From a checkpoint of a small masked spectrogram model: decoder width 192.
Rows from block 6 of the encoder of a small masked spectrogram model, named by matrix and row number. Rows with one number belong to one neuron. Each number is 500 + 50 x the weight over its row's rms, rounded and kept within 0 to 999. All counts start at 0. Numbers have three digits each.
After each neuron's rows are labels from the 100 clips, of 14976, where the neuron reaches its highest value: "top examples" is what is common among them. Only what is clearly more common there than usual is listed. The data: synthetic speech, music and everyday sounds put through simulated rooms and audio effects. In brackets: how many of the 100, against the usual share in percent.
# fc1: MLP up (encoder.blocks.6.mlp.fc1.weight, 960x160), inputs 0-79
# fc2: MLP down (encoder.blocks.6.mlp.fc2.weight, 160x960, transposed), outputs 0-79

fc1.422:574469529485430517506578462431492490472603483511531518572501597449433465514519508521507493453543455429562441477575453439421502444491442527553515480436445427551500480499502580578444506474572571549552459549527535448546462540421465450528477459
fc2.422:516544526447520453541552561422484508391464516597558449464455449530504565516486470464423352438503564568498511551468462520542451521532519446553485435506462437489596573481470512402538510518481486508422459486549508530511522435508464446513615434
top examples: far (82 vs 39.8); long reverberation (71 vs 40.2); reverberation time: 1.2 to 2.4 s (48 vs 19.6); wah (30 vs 13)

fc1.69:629478541510364505441479518463444511553429400511425505583446459520451499517510507538583503437508503503491525568512477439576376530442510440526507540547576457457482467535540480485473537442493512517557500551511494450437452529496402556525497504
fc2.69:467480499459581512486448467554510475462472382506486472482542463462532502550504507445497458535474419501457392492433614477449435575539452548471467584490558518427507430520454551531610653523499497575459430509504442542586592612480500480461578474
top examples: dropouts (95 vs 12.9)

fc1.559:487585497378556414517534568557480561514467497561437392617552500488515458525535511546456476484538520457577599491464467525517443466517523459555470574507379459519451515447484529500455528453449443463513418490549406501522539515512408433632448455
fc2.559:410513467501543440448464481506433585523489446497453562410475570594443557550505489364532468587481447568493455509492501493501471460502574509523465450496517473478520582526460423578587466548524448521462538517435515507529487532555479547531477531
top examples: bit reduction (43 vs 13.4); dry (43 vs 20.4); distortion (37 vs 12.9)

fc1.459:509497479475521447447481421589527452417523420469442556542477517519485469531498435472530425541539634555544516515552547518445532559434505523453397521425486499548572457393453500471467489435517557488496530518498495506554591513572498424394515481
fc2.459:429504534514500518551503394475516528544504529499476507519554545509477496631458545517424436513432520582484438458478439505541443414532602495446535518502427524506572401430490457443585463480572558370571468525520450508566515468437451492535491433
top examples: long reverberation (66 vs 40.2); speech (60 vs 25.1)

fc1.243:512426462604492460481465499559478527432492504531501542550410460537488516525570499547537508475499483518481411454542425460463500487487491502519442512482506521528509581503565544595418457527558512501564512567405549480507560531498454445434553532
fc2.243:531510481500479578421585451506508504386533427488420514536505551569493422479487495447634475446607508597441517511535435496454535462550494535479451514545520527478545449516433464425472492384483510567401478532549436585447498434481531554522534412
top examples: long reverberation (85 vs 40.2); reverberation time: 1.2 to 2.4 s (51 vs 19.6)

fc1.396:443476516534538615587505521578452585466533551577517507460519541431381522532483501414400575486559499529525493446554366500567484379421465514469405500436407455516547467480562498573510431478471430457516419551525557539526498488476490550581496564
fc2.396:488452554513430481510419427533468410503487500488592488440538417488523506558465456572482497539519488482524478461379468497493515496461474459490571561507558545476528437517492554484559509561466437528425438519481455515457513539520441473493411578
top examples: long reverberation (67 vs 40.2); speech (63 vs 25.1)

fc1.76:476567418438460472485542541532467456399521498377417546497533664471475489601524531537520448491536505529482515502478546561506463560489527486520385538410484567449561513523485482528442536455463406534538431520528574525511418485472502617596424525
fc2.76:449494526506408490490464550421512543554510427554514530369500467462523477509535466441400534498526449482440522513515510448484558527456519479524588638528495483451508442510578540515489604439531482543531501592438464519486573442512414478543565535
top examples: long reverberation (71 vs 40.2); speech (66 vs 25.1)

fc1.54:611459451610579430425525510480465573473485488450582546509486523488545465477571459580478451486523567448451490359535490480426493513530456441416497492467458470511414449435522493447516588504500495560508511525570542409455573470358594538459522507
fc2.54:542507468484681558516481517470515454414598529560484433480543473558490528506535483518465542518508462478426522555568486475397529537434593523594444481522497571553479527454463523455566412465428505412560511565485577499484513436484538463555426429
top examples: band (57 vs 25.1); telephone band (30 vs 12.9)

fc1.142:475525513485457595454529474474509460563461527522396467559576517460562543532454454413543527434376597574518527452574491488501555439421527568491491518524430461450546450477515446434466470534630438421505453523421523504490498491489511432424545496
fc2.142:525528597567475409477474578408496555382623447541475448432514462410455504493451532572556483497482458512521476474559575409518514484509421400497527427539483516466502483431532488467522526526454597435575517507475314425465558501477512497551548460
top examples: distance: near (67 vs 39.8); number of effects: 0 (57 vs 24.8)

fc1.577:397532562475626572509439539539478403504479381472508428463574490603450477532464526410427451579547516460519552481477569521493472537470580580470521469493573489508541528508519374425450477430582429471478508572473495435527489536481542587477504447
fc2.577:487550478472621445414531423627406475533534464521586539459588481462584544486565547614444473494487524469513560533543509538532509475521546594456460503466468530500399449465505496495528456535422502463642448422472502545480440457528496547443551545
top examples: everyday sound (74 vs 24.9); dry (70 vs 20.4)

fc1.529:517562484484518404507550470557502491489492461567454469596587470556472476523481488465479548416462478579543558564491490458539459440462526524575449500488480454544445650518436518471464464335500491496510448531558506566528499459511560434556574434
fc2.529:508512530477602388487419505514546493413482447496486523522424510564440528494525488570596391505460543511474516417520466464446398476477521447559530528467582488510560511438462627477558518507519478489470512489532529546394597538569501502399493457
top examples: drums (53 vs 24.9); dry (43 vs 20.4)

fc1.515:487518399537538520484493501429408543523548482464517471382498621463486492413536577510493501511442409503594503555555413550525562552519556422496423550494521498441435527513550542466452540475476518592560505498425479443526460504446561585544452498
fc2.515:485503627478580470503464525539494465490527515507525493466578421551477457437485475461518486508460397576550559601613439490413521537493475575529507515398490530432393542577543504391549519565607494539513531463445451444529432485443503540561453484
top examples: reversed (62 vs 13.2); band (53 vs 25.1)

fc1.520:481501469453504526481445462499503565545539465581406517525535493475477534425512534457465470502550435480498476576498533531534532453475521584520402534501394451527494521477488548500477396481558570459598400459531517521450528534439439483517522462
fc2.520:502501518442568506433467529459554518530388546495587592442465441453581472559582522542448449533521510551419584460485478471551485539499431472498492457540542411455602537470458430622527515544430464560511463506397537522528493510475501469502446467
top examples: bit reduction (56 vs 13.4); dropouts (45 vs 12.9); number of effects: 3 or more (38 vs 13.2)

fc1.436:509476574494443519485488451548505493484529509618535542559447526466502462481528506539563535520479488535488427526568506574606596380487365456504563441438503546539479490475557445533448428414372567449459606531473469501535552447518472465468510553
fc2.436:475526547495481474513486523589475432499440435528466542521477578505415441474532499439462463550574556530498472448477475524491532481463475546492476553386625501496515437511362468549521548435434545597502489464350446489537577594501475533513527528
top examples: drums (64 vs 24.9); dry (50 vs 20.4)

fc1.59:484553471438487474511500418494431505471484487477409519595473492458492543583454530519558474490478480581501548491548481522434493583567497525456531433473478517455523472471406458511493441557522494514461432490441476571521540428480438498532476595
fc2.59:610467522609563500456533509447488593515509552511545490497518585619537455447469496406505503407544483460459503465484458447521489445526460504454487494549468439527451523605492456472533513557500551467480544528601550423510485517574460474466523505
top examples: everyday sound (52 vs 24.9)

fc1.255:441508450436487481507546520487450545477432486529429489450512524455532428495524500522483561472517477416524501483510528402548440484461538576487432445586486475492441546462579445435544506595468556491491460483420459458575452504552510562443470434
fc2.255:543483509513509506441457549470535496494501435468555517522469512442633528543571410540514531520532415378424437482465490466474484540389421509581562516613517542472531457507455480584526505483387416519436560564515422539510546453450468492581431483
top examples: dropouts (32 vs 12.9)

fc1.680:449540526520537522459453428508469420519461385527532480533548516506445590443538474412446568583490489549440454553567504502451444583407557528523488458488524553502471517476528528626487550484550475414487548578467434535481500499466518548477612559
fc2.680:533468492425445511476500420557491544482554482549377576419483447491510448535400512458420446399512464553496500560496498538539488510523549558464531541486496466521450420460546542515454554494440562476534571463637555537503454455496561467515412531
top examples: band (81 vs 25.1)

fc1.719:468516521451521554503587509467482498450512435466534538550583481350568535439476435475522500524499430482409437504412486436454405499515526517444482462471529508547453489476565552529454549521480517490397559530424519431467562523450493564454575459
fc2.719:562507526567483555576555552445500544457516601539507451429541464538578468494460480455491572448543516505515556594466484488403597542476525431461518569497541441465516534443465389527562542512439466492445548549505491460506541484462574540585354470
top examples: band (79 vs 25.1)

fc1.278:481537520420498484542540536476486446479576433567579507569513562490476540488566487436466518438601507478479459516477457447486555465461576498395439575505454585500506441474398507493529487470499401510475440517517469500538513463448515512611449447
fc2.278:379524450436556532503502551548511531466599469513399453411456474544516566554507402525506422529464484508474462541496469550568398527485607460499515443498427556570499496534548444408590530494494543483513477500456507499501463534525503491510501510
top examples: bit reduction (48 vs 13.4)

fc1.248:515455449459423503493490493469484587488558480472493494551453562500462503469480508545595464491577554433607548444457605486498556458538544545451548568484438376489522444518519515458503490391514487577530512415513531399578535514410375555493477523
fc2.248:577561504602405447472511538448510403473443530557542430485529515472471603469519419538422482467431566524567447521503492536474476581488505484522497468499578591538560619421478588440508461608559484424363492457501514526451473477434471500565437459
top examples: bit reduction (78 vs 13.4); wah (30 vs 13)

fc1.201:496460548516475490577505556428562521529574547458524547516474483471608517430490543440541468566496564539405513493515448608470481463563455518525518508455557472497460482435468466404436487556521498462586558566508505531493515501470459453528475496
fc2.201:506506507554470562481375601611430525412528488544487541537513506454425500546508481507538476574434455566408404428485448530580448483493534518515511543467389462551485539513484409514439477484430431532512557489514528565469468508508424577509508451
top examples: drums (68 vs 24.9); reversed (53 vs 13.2); dry (44 vs 20.4)

fc1.114:570512426452523569472547423472499514553455576448414435540501522526533572517500536474541599499491517439396442472479453502503475496466503527499437558565534516488523480507511474529501501517422479509434408635452509456528528397507495419519542493
fc2.114:435516474602546540452540490454422483467654486556517508445475507397517519512552470512480460567512484545533405566545588447455529429565498459491470355481467442545394585507580428478554502462386511516572522472470438533469473390596479544496408475
top examples: distance: near (69 vs 39.8); long reverberation (67 vs 40.2)

fc1.738:529478525606459464476546501519544532471528487444566537544524591443485484484566508496551545545440509406450467537538498523486458448515520466495500493433453472523514398466570575471482497529504573541458503487408574421443530491525419516408577528
fc2.738:524508485438570519453522474498506470498458481523501467448572481493496500585511466415516541492563482494509539533460519566517466541444495563453438513512470545525487510409441499453524422397541458457522476543516547541546581453563609518513426541
top examples: long reverberation (69 vs 40.2); far (65 vs 39.8); band (64 vs 25.1)

fc1.443:557519474484592549471441431588499494451393489458443474519534632486476504423448568541431560483443541462520481423453455566533534535431516560488498498466472486505651384513523559552449502423540441458519432624432519458527565499515485505483508495
fc2.443:505518495533483483488553377494486591574516504564514529458535460505505516569468490537447560413533530527474482524578444482497509489496531458541487576546502523492300538524497418533500573489365560563471562487520558527493582423463567378467616556
top examples: long reverberation (78 vs 40.2); reverberation time: 0.6 to 1.2 s (44 vs 20.6)

fc1.206:622507549581433519450496508496493467472440517550576586520522463482588529437545533518618527526548480433472476477542458555479429494472403419412570476494423520486542446488591528556512597550412560442505548517441573484465530435439531464406518494
fc2.206:420470513457469460524571436515468636489523473494535548478515473421520472534505476424546525552494534541563515576473505530476503530499366571553464524532651405472581427424474451504594438429565381531452495491474562520483588504507447527527476570
top examples: far (66 vs 39.8)

fc1.272:499505611499443536586537569458546458476508464485453559477483467484495529532534590569429554486430492527492536602527543539518455510557507531533485561397563505524596506536529587513361486498469490517572425459540472524475441493451514513470510450
fc2.272:506530484493516519521612430482526444543446455463549548555439548452549511570505534523546475502441507505435501521513500494392479505518450547423579523483564482450436602482520506466495481539533480494520424565459439406525454566548524489423467536
top examples: wah (59 vs 13); band (55 vs 25.1); dry (54 vs 20.4)

fc1.384:545541535490542463418450477473501517494461498505488495477521501499545513550507490517535535461624506459581502532477480548528461464543471386458406463584546409454585486442501440495507470481482487502551506491535510432490426508401417465540482453
fc2.384:479503475467542550446495464489486468489493468451479571565504401544457502562436626492482546488530424486510450530513513481504643488472519498464558541551617560481451509523486450515468599505469493550493470570476381511551536551438529518509474454
top examples: dropouts (45 vs 12.9)

fc1.550:565550592488536497491514424534455545457457528527437475526473585466460505594530445520490616550407580379447463515555389459486412506431453493455574405529426503598595432526516506547528470454486459417498457497552517439570554454471482550615483475
fc2.550:494508509541442419455521485468467521480528600570579437469489441372541541429454548396528540530424519588572520468488490539515553459502577418570462461455447616519499572538543359532553477511470564442518427611555517490460458427508435440573484583
top examples: distance: near (83 vs 39.8); drums (54 vs 24.9); reversed (52 vs 13.2)

fc1.156:498513495424445505526508511449400466474458428439426498486501446383460502398504507583515438533429517569506544544499456582526515477533596432568444535509492479444477410487463496424490451514558529484555468504521540515580473508381495557547574542
fc2.156:500410508523453471487532440450519540502593523484568446483543450617423487454451561406474507484423462530562499583565452515498518514453562469438520459426434542455530611528448513541534527506481543591452546534539428458499510618438550547586469485
top examples: band (82 vs 25.1); reversed (47 vs 13.2)

fc1.40:432526516523405597520541493580494449560443434388505474517585484453569479500432457530571570495574569407569493498604501535498478502477594445525477475481527540538446552467474474523446454570536575453532463444508535538450563497456476533525535540
fc2.40:574549491563458441494458491502444517517565497521445542492446529527578531449524499472531605586485525460524456379461501421525358460459496443566534570516533534484497515492512511563470372478458494525566478628475490463551493505535466486502512419
top examples: band (62 vs 25.1)

fc1.739:512457517453463509541521471541536514481412518562447527566496466590474550531534435474532522538507412565582494573512504531428566409433562515470509487425476536496547542434557566464507469428433488522445498502564608542543536474372570549482456428
fc2.739:435534497501518466563567513561509530560561453528559529503521438519493441543475546503532527496513423552440541454446494467475448507497481457440449532461481549596530426521447448526549438443491495550573628447546515439462528533528415510568516556
top examples: bit reduction (37 vs 13.4)

fc1.649:551426417554371531515493524528497535491491494506533467566483436453461502407468515465560525537476472500548511511540424564531539515515413435488414459487481453573415470506473573426551576464520529590595471488467391452544578416580414423595478485
fc2.649:481483598457494479429479501538439460431541479460448518513553481548540506451527533483540441503445580466463582497442485515517457472477441534493550556530546443534401433409527459401553542496437609510537475443462586544546523497557496427543442503
top examples: speech (98 vs 25.1)

fc1.146:549556515506480485523541466480523579485423507404518515529548549591588506512510495526447589481540480489466462452490460568453482481415581484453498564395480510645427541453409533417547490452528513521570490578449525526458491574548527562459459531
fc2.146:572511522447467580565408454621452460499424427548545507473486476473469547476491465508429532458571397485475497497490516521563492470511504538462520507515561489464527537494484508556539528497604498485514579515443521536556546506474486504454552505
top examples: telephone band (59 vs 12.9); band (53 vs 25.1)

fc1.423:508498442444584441512493495522544483479495519492450408584513522479452528420407448524569496477444577546483511469550484516569531538469512509508423524596422466541521458480499419554451483480555516534475514548453613540492490624542574529558437463
fc2.423:546516507427467428460422511557481460517476473505578437492567464575465539557526552510451493563542494511467507516515427525457514493439444619512496527552507490520447478486487513478501469491463524543484554475611404441549418496503592478500577407
top examples: long reverberation (85 vs 40.2); far (77 vs 39.8); drums (58 vs 24.9); reverberation time: 1.2 to 2.4 s (42 vs 19.6)

fc1.196:503487494547405487507546574369494502541463552602543445481496523462428547466518528508430555566475553556478426486515514500528445430496519431541541487518603467511498514441514487385509516488527513500541606504510509571456596467499480581558414434
fc2.196:608556473430505434543454408449520533439431477469529504381447536490508454578571508487487514516499457550495518458473475568522491461398514425482534511426384523478544512498493518563489617516482474525506457499509561503502534485414562522525480456
top examples: speech (54 vs 25.1); reversed (47 vs 13.2); dry (43 vs 20.4)

fc1.342:551436569446461501501470551619477526528511436497413491502470438487500357586543486491488543536538559410538513485523465469426505611482521492478439544513488457478426463502499489407476463476488537457596450482468609445516488529566517560495518464
fc2.342:582532525497447513438491428440433530561542492565454556525449493441528494477502500481536545597537498384519560487445555469562456549474429528499542430533480414484539460456562476440507562559444589572487564462522548452558473515516488461506509511
top examples: everyday sound (70 vs 24.9); dry (66 vs 20.4)

fc1.476:487464550462462585533564547514410423545420519470488521498512525516581429526478525490430516511487528420446548500537585546586523492444471527507474452521567508518575602636510441435460504567520515444496412517528549520429433462619439475569558518
fc2.476:515487504492424492546476508465524438520514457527524458491484478575478525518431521476599412547438388542466413504505481492481473491480561514472504476556499476492498465504535449440561420475455527524508526567418483552498635508556449499568461525
top examples: speech (91 vs 25.1); dry (51 vs 20.4)

fc1.625:455445462485483488551419469530481491387473490477413542495480515429522464516518565527506593682433553521474466461540577548499550526573538471509432477551372441491509545490565583422460586497470554512564497473496468459486532481482474497474589444
fc2.625:507514528443495557493539429497508588552501639518517534461522598473552474460567516532607454479479443506443537509508447462486601496459499491514434520383429456500478607433438502517502517516540503463450517484535592502590533435499544555444403496
top examples: telephone band (66 vs 12.9)

fc1.138:482594533463580542514502599482507466485587399599476487520450488498417543427405511468513440432543520439521520482517559481569529558543548517484520523538518512485623473560495576468524413483451465495478435502493518432432458481480534446495506423
fc2.138:476523522514590543487537528525494598503481465392544527567452425510458588510463445541534501509524439437579485484448482509462480531577498470485596513522471487491541446503498550490526478370471433557463540547490454492518502524462435541505530519
top examples: bit reduction (61 vs 13.4); speech (53 vs 25.1)

fc1.321:455361539577508548503458540504470437430511464467366509546583453471521443473467560456547527499496549585412526573410475506479488553476522468482453480518481475495496531529568502360537594495573545450549566504431471472565504524465521502378446495
fc2.321:529567459475475473484535513438492521467437468482552488380497428477468525599562375527456595517531500523563463588459602494545453484490515444475547584519605483498477501517501559529540622397467467527488496501519512482465567554552492548498574445
top examples: everyday sound (65 vs 24.9); dry (60 vs 20.4)

fc1.63:501434603557467555492474420510536507475589353492608422539515510453493517523438503517507543514586480569489483642488413508495498411465470484460444538478580511430579459497507451481402574439397535472429471439528518507493503472545472439439484536
fc2.63:519466470572418516563544500534519515534443419503527486510428482524552448481487437449542481662451480482592588460530487437466486566356470477550532552468510506456453427514481558535411504545493492573536534518504607571470574496522518488523494507
top examples: telephone band (72 vs 12.9); drums (50 vs 24.9); dry (47 vs 20.4)

fc1.108:503536518497425489483469383509581523524512484529576440643551566468568445521625510440524542506487562518439535481467559574469556466472426529549581541445484469448449489497518470404456424496471515500505469467456515455490451455473424587408520512
fc2.108:506492437456478498582529449567504464580450493507491445571559577574502537367557448482448596466433576487527486476490455493424504436502532466450413528457512609548528566508482473490447513583506519525440487420517525555519508591435497532515526528
top examples: band (97 vs 25.1)

fc1.338:483412540471484552558556530449407483606598515496409517593526497536505540437607482548491572474574443455456451558465528620473504494432462568505527476455541436567521464490502384490496478528597573528498475457493510470543460495455568525479505449
fc2.338:527435584472496443576433433583532374500452517621494561538480494507446574450427524559454570490474538520510497503452502507389437482408501465572535519499585395538503482443468457541488564570473625570439489496508514508528526420426416492540485404
top examples: dropouts (68 vs 12.9); everyday sound (58 vs 24.9); reverberation time: dry (41 vs 20.4)

fc1.652:495459545430511469519514631501469429484477464454521449482442447529396507551460479509449436573560529424443475470481566626482539575488588539425474516515529540468519509523492503447562537517565500519552496468577514515501524498485502550572460418
fc2.652:442564445426535587502556532526491493497553506562621550471460490505490517485501433542532436406462532440528428540477436504420475506443489539416473437534496484490520534549504504411539461536488483500570526541504476454446446468452527570485473583
top examples: bit reduction (95 vs 13.4); speech (70 vs 25.1); reverberation time: dry (53 vs 20.4)

fc1.532:560529526453468612573515454456493541497441532531477549485544495455505477557465451502495495481519538443464506546517528482489583384476570604457542544478438525560530432459547424484492564463552438599441530496545559497528512389441439422469471472
fc2.532:527410504501588468440467549533462493506579513505536531404589544561527613571527531542540443546500406529388458485465407491523533513538546525601505408455544477497590469510462494485562589456473569590609490544470490503462521535475554490550522485
top examples: distance: near (67 vs 39.8); drums (55 vs 24.9)

fc1.207:488491559418492475467492493511432451517494507544497596475547563494515517463491554515465498512587420437566551544490534498505489492554574372523466580503498436450446462542517472449532499463491429489488492573468497520527416415438430499538399690
fc2.207:475473582395537496514513474461540536514530542469546528425431562437547545488482500507517523459468529430508524449490576442480493522563538622423408551516499421532534481498559439447430493573550553481545626476483496457428432501574564514491464531
top examples: dropouts (30 vs 12.9)

fc1.274:489480585445428517439508610582528491525478495419425571565550475445508390448466513525459581553516522384426437516529483576485473512519494443469547555553486524584567553452474551463473453517422540508546468537459551442485428454523456549477545430
fc2.274:582473501428431487489490428437446545445582442480479548580427497545527509539523548544583491579458525544561518466486536478586566468606370526505494453630448426512503493488466420524481488480457544461519543491528522535437417541468500492439522502
top examples: dropouts (55 vs 12.9); bit reduction (41 vs 13.4)

fc1.523:535520565542494479463589502515477611453471574546432396543505524374545497493554510506420511488576397447515450573543408473462508475455504550487524517529446494513565431537480509536528461534485491562519510515486581483519537451530507536513529489
fc2.523:485545510562504515548520462449564534558491493516553575540395363485395566482452518537589432528447561505501569510504546547379498502575476543535569462460635503509435478550400413455442543514474471569405523504467437462455559586536489515425485537
top examples: dropouts (56 vs 12.9); distortion (50 vs 12.9); dry (46 vs 20.4)

fc1.57:506491472579391466443569470549430551437447488555523492512471493488519486380530632496584581530588462430547493469505474503481455509547558401534457465510432522513457448541510587469519503540504531399548477561478536533553474419485452564477491583
fc2.57:505556574486521518566451487440498571546472527480518504536479439438545541497497485589532516486457524584553551477494517495587499526422412563487534535492662480492521421427447519442446517398468466504432484550469452475536522542464499532473516557
top examples: long reverberation (73 vs 40.2); drums (60 vs 24.9); reverberation time: 1.2 to 2.4 s (48 vs 19.6)

fc1.393:491522489492516495478569510520524515503452366469415552550586542410481471519471503406424432500537456470523446568572393422468469575518537416619564461395516484603507523416570485478460537549561543492525485491460506500439547517476484532440514556
fc2.393:584494480520534499515461516454490480430471556525509449444385506445560486516470523561520547506523483534581498513402535508502545505509565454427513497589572429485378469508482519474582556503429474462558464495506396475478373593543492523531445389
top examples: band (86 vs 25.1); dropouts (44 vs 12.9)

fc1.102:474429449476455423446511502598455622550506553554481468537422573457529431493524509511473544526549444428497545559540497567459532566587443517448514458519539480555492547521548514459598515457564504492494446474529544398440487500547526500514466439
fc2.102:532442443510346448491492460488544482587523433506453477471515527484546529429512530507508458543490567502480616537513521475619551441508443499458607482610593467548416548446525534482531522484411570520558492534550447418429407563532435497531546500
top examples: dry (49 vs 20.4); dropouts (46 vs 12.9); bit reduction (45 vs 13.4)

fc1.131:466424565564397491443463515586467555487449583472446506433513584467501603488530505437396553483467484533538463531574494399437467549583414491484424485566587488489532540516472530424524573527538589570522471522484478458481583505582470409529489467
fc2.131:437473524416503386485460536525476566456523513502481521478463453606556580537527462482505604508492445579517522556558543488453556519509442511476483553598543495391420498456432466602512497499483422445477464536417529514482482569574414496484505482
top examples: speech (65 vs 25.1); dry (58 vs 20.4)

fc1.125:391565542548441509542472430526474531505505447440426470497566471522538532546459571454401422561438498512551438536520502423491414505561480507594387515432492619431469544461589516489507467509555522522574475520515450430525506532466521357439432447
fc2.125:568383500473455473460460527551554505507577487470557447587487538533493492474497504462452431475587505604440571497561536414497451642480502516523406545589498494487496382467479561523495428531537537555565485479483523542499565572476546508550550426
top examples: dry (55 vs 20.4)

fc1.367:425475518487570480430497497397499490549431552521468352603540536509527399540479466404416432455567545499521469524512425464464466416471524485556465535542531532443484574481486514450529472566521617461583490483494502451437492476442487455514499517
fc2.367:545446529485528454487561483530500506588514512544445604499495441484498445420570468467572387508418459468479500487445514487381454491543495598486532571354481449536472527526513543548528541422566406399526567566433552518521554482450525423524484536
top examples: speech (97 vs 25.1); dry (80 vs 20.4)

fc1.225:555389564490505461538544532456492551551456464457404457450527507430548638607513473533513556514550473471632515448499484503513424476481583507469418431495461473446547531542542480500514526479466468485530575505533423427518489460467401429544470467
fc2.225:493598426552526450512484429566463394457583454459570505509478621481471457534516489473443464517503533486532509517506450484428453461522489475497510592535568453498589476530474587451521486530493488493518451413396543531468406460487606503492402510
top examples: band (51 vs 25.1); dry (45 vs 20.4)

fc1.430:532544534532520363453569510433471532428542551426555466530390496479477503460551507476514453515557521422484563518608466537502487452496517456485493526519421524511553573460595511540473447453515494433480568469504508427447499384521373516452543479
fc2.430:609560447377502477540363425481555570388492474482504535550483446397545452471439520446488499543528488605570582512457477560531493457504468538543528458499513389493503456503518527527560488516485521503455471501565532406521481527476552392490477593
top examples: wah (46 vs 13); number of effects: 3 or more (37 vs 13.2); tremolo (35 vs 13.3)

fc1.687:504436491571487413468566533579549486542508608543400453413582441532456520467397555433502506555475475502499500472581549507424443432587569444517419448532520491461499467434529452433477513487555484411536570466449519527520505523551505558540525474
fc2.687:526488594457539450524437508455479390497482491461458442501487446509522553562508474581579472451462435496502513527487521456449464470379538494564535523526513448475498428490611427470492472595465463541501498571534473399444427470548484424569453454
top examples: dry (58 vs 20.4); drums (50 vs 24.9)

fc1.699:534438511475491587558617473477498544447520433526408575483447589525395468555430507499493551457574480452517637544492437373445533471497496526443518496491495515456464651475464572542394452521516511514538486448484491452497560515523494600535466424
fc2.699:574536540585539517505445517444611513480479551442478428445479466453491591417514487473437438447451486544627434496475482499419518502565516537483498559511472579554563499397499488563509384442480462481538496592578443492571456522535497546509549506
top examples: everyday sound (67 vs 24.9); dry (44 vs 20.4)

fc1.554:532529550495478547584553629427499566564547460566477550540397475513532457493521573525471489452481501498508386425457464482402550477483531511388500456523483456539480578524573555412583511628433516595486573546411493380516496555495469467467427531
fc2.554:484479502515455591507438569510487473498529460551485584620498429507498447545473362576490447554536477470493460562500521444581467483591571545562503502552568577440519472453514519554473510443480476498410501499424429497457492549511496430460511560
top examples: dropouts (55 vs 12.9)

fc1.313:510482534582505457484456472504429571592412412509485595515569427542461486486476610479502564446450571498471459590472456532474537476518486403477431466537454551523413468601437494484490531567554543517469470540519480474498482589463490492481585473
fc2.313:483493376501432428454556440489516509522503527455458544458510525510460478471437495559506488551543529546546551368451568615409539594497552445337484430452562509515562484576482487520500544504488507489480497474484486472568478581456438524537450591
top examples: dry (60 vs 20.4)

fc1.308:487521481512472488456581559536449559476528493471544408489551530563508544437546524457436418584468628373507452462551507558508539509465559567449463541432453469447502545478497596531504422462477490498575441508590508470419400462529506595478462471
fc2.308:586581477437531567513580551576539548514491468536476506513465434581544387575451429548471482531504368477429537499455487468549513468463442545466431549515485482539497504434525463490488457582598443531481490482497500609519472499445490501486511510
top examples: bit reduction (73 vs 13.4)

fc1.584:482443531526533492512496537419480670539510456437503511518556539400524486456499491407543558501511488436476521493486533516414501485569467506497514512518513476493435525592567500476413444555501568549506540500441544575558556546529482518502484439
fc2.584:450479561475489405442479523447533533485585539539501525413526507553480558528484509587466491445432496436580508503478518475583456439502466518445541493492488527453498542408537564500503380450590520473549445450495512504419518352512567430465469468
top examples: wah (33 vs 13)

fc1.1:479432495443470435531515560456406459465414479483563528578500473461532494520467497610536497534508441488534453521479497565535515454518392489471432507472519513505552481379456514562427435421544529493534489509510447452508550541506473545505550571
fc2.1:451497467447507578482611618535458507502484522550500497434516556533448443437516504398527577428405566522568510417521493505512516423411460521553581483484508542506489507503452481523490570541464514541518491467519448514578402513444539473438478378
top examples: number of effects: 0 (50 vs 24.8)